{"model": "image captioner", "dataset": "rendered made-up planets", "train_examples": 195000, "image_size": 48, "crop_scale_min": 1, "horizontal_flip": true, "tokenizer": "word", "vocab_size": 28, "encoder_arch": "repvgg", "encoder_norm": "batchnorm", "encoder_activation": "silu", "encoder_depths": [4, 7, 4], "encoder_kernel_size": 3, "encoder_stem": "deep", "encoder_widths": [64, 96, 144], "fusion": "cross_attention", "label_smoothing": 0.1, "decoder_width": 384, "decoder_layers": 6, "decoder_norm": "rmsnorm", "decoder_norm_position": "pre", "decoder_activation": "squared_relu", "decoder_mlp_ratio": 4, "decoder_head_dim": 16, "decoder_fused_qkv": true, "decoder_bias": "all", "decoder_qk_norm": true, "decoder_parallel_block": false, "decoder_inner_norm": false, "decoder_drop_path": 0.1, "decoder_positions": "rope", "decoder_cross_attention_every": 2, "decoder_tie_embeddings": false, "init": "xavier_uniform", "residual_init": "zero_last", "optimizer": "cautious_adamw", "lr": 0.0011, "beta1": 0.9, "beta2": 0.999, "eps": 1e-08, "grad_clip": 5.0, "ema_decay": 0.995, "magnitude_pruning": 0.5, "steps": 13100, "batch_size": 256, "epochs": 17.2, "lr_schedule": "linear", "final_lr_fraction": 0, "warmup_steps": 650, "weight_decay": 0.1}
Rows from block 4 of the image encoder of a small image captioner, named by matrix and row number. Rows with one number belong to one channel. Each number is 128 + 32 x the weight over its row's rms, rounded and kept within 0 to 255. All counts start at 0. Numbers have three digits each. After the name is the row's rms in percent of the matrix's.
After each channel's rows are labels from the 100 images, of 14848, where the channel reaches its highest value: "top examples" is what is common among them; "lies over" is the class under the peak. Only what is clearly more common there than usual is listed. The data: rendered made-up planets.
# c3: 3x3 conv, stride 2 (encoder.blocks.4.c3.weight, 96x64x3x3, each kernel summed), inputs 0-63
# c1: pointwise conv, stride 2 (encoder.blocks.4.c1.weight, 96x64x1x1), inputs 0-63

c3.77 117:080096135118102127159121124128060141112107100143150167175161105068059104099135160109143103158146124150102126101105207090128127096118061118141133128124124188166138102121100126137198086115163190
c1.77 112:128079128143128146128092063071128128150128074099128128128171128069128084075156072171128128162128088128156099088098152093128099128095044128178144089101173161172163128128128153128128102128128186
top examples: banded gas giant; desert world
lies over: planet

c3.26 118:000142150097102135178128133140106153092112116157160112079163128131117169107180139108116114118136154117148090112153197184150098130109131150115114141101054147109174145157117125113112121136092101
c1.26 097:062099156128128128161169150128128207084128092160128128071128128070128128128128128177082128128073167172128128128084163128107066128091128128128128180128063181173128128072086128128169128128128099
top examples: banded gas giant
lies over: planet

c3.7 099:160115181109085137121174179148087122087122124171107137104117097105090177133182164139123152137142145131185120109104179127131068052158080132114147148124106194111140108082113163121094059100148132
c1.7 097:165159128128128128176167128158128168128128128128128128128128128128169102128203176128128184159128128128128128108180128128128047128170080086159128128162128191078128088160049128069128087078163153
top examples: banded gas giant
lies over: planet

c3.27 102:000151140093129154177133117161140123147110155138099126123165109156127183130197146143126145164093123150163111132124151168142145159114190151157162156124104123124147196152126131148117141133078109
c1.27 096:128191164151128187128101167200128167173128184128128155128128128128161178128128099128098107201128185128128128161084128128128167128092190169128173128128128128128128128155173188128128128160048128
top examples: banded gas giant; ocean world
lies over: planet

c3.13 082:184106162070135106063122122119123160112167059202135105125135094095092173067148146145115133143062151178127160134155154145138123098108106136151143174137082165145162092186133126141104093152108146
c1.13 101:128069177066147093128128165128128166168128128157105160128175128080128128128092128149128161081089091128178172073167096167185128074128128162088128184128128177128128081184085128128128100128128103
top examples: ocean world
lies over: planet

c3.4 094:034146179125162233186146074101181116132115134115147140088146146142139133120152158128096110125108171129116122132162147137114140109086162129177187137130120079146127136136153109141151104119056097
c1.4 092:038128184104150185196174128128218165128082170128128128128128128128128160167194128159128128128128128090160128128128128128148128128128128094128128192199110078179128128128165128128128128166128098
top examples: banded gas giant
lies over: planet

c3.61 100:223114124116170115120117120124212140105159148162081135147108107133186105143123171141114155166102117092122157160179111186187144112131171191140145138162088117137121175114160117139125080095159144
c1.61 104:176094128128179128166163128128187100128160151185128128191170154128176128128128186161167128167128155063094168128128128128174128128128154128074171128174085087176096162102128087128150096128153169
top examples: ocean world
lies over: planet

c3.47 086:164129116127126091111132156188191135114122171128056142130130116136163132159168133119187150177182134128158135114098164221120110105151109236136140112135152142160149169096134119102108140104134150
c1.47 086:128128171162128092128128197165128128128174128128035158128128128128128128097164128153128180128167157128128189128087128128128109128128128227128162064128128128128202100128160088128128065128085128
top examples: ocean world
lies over: planet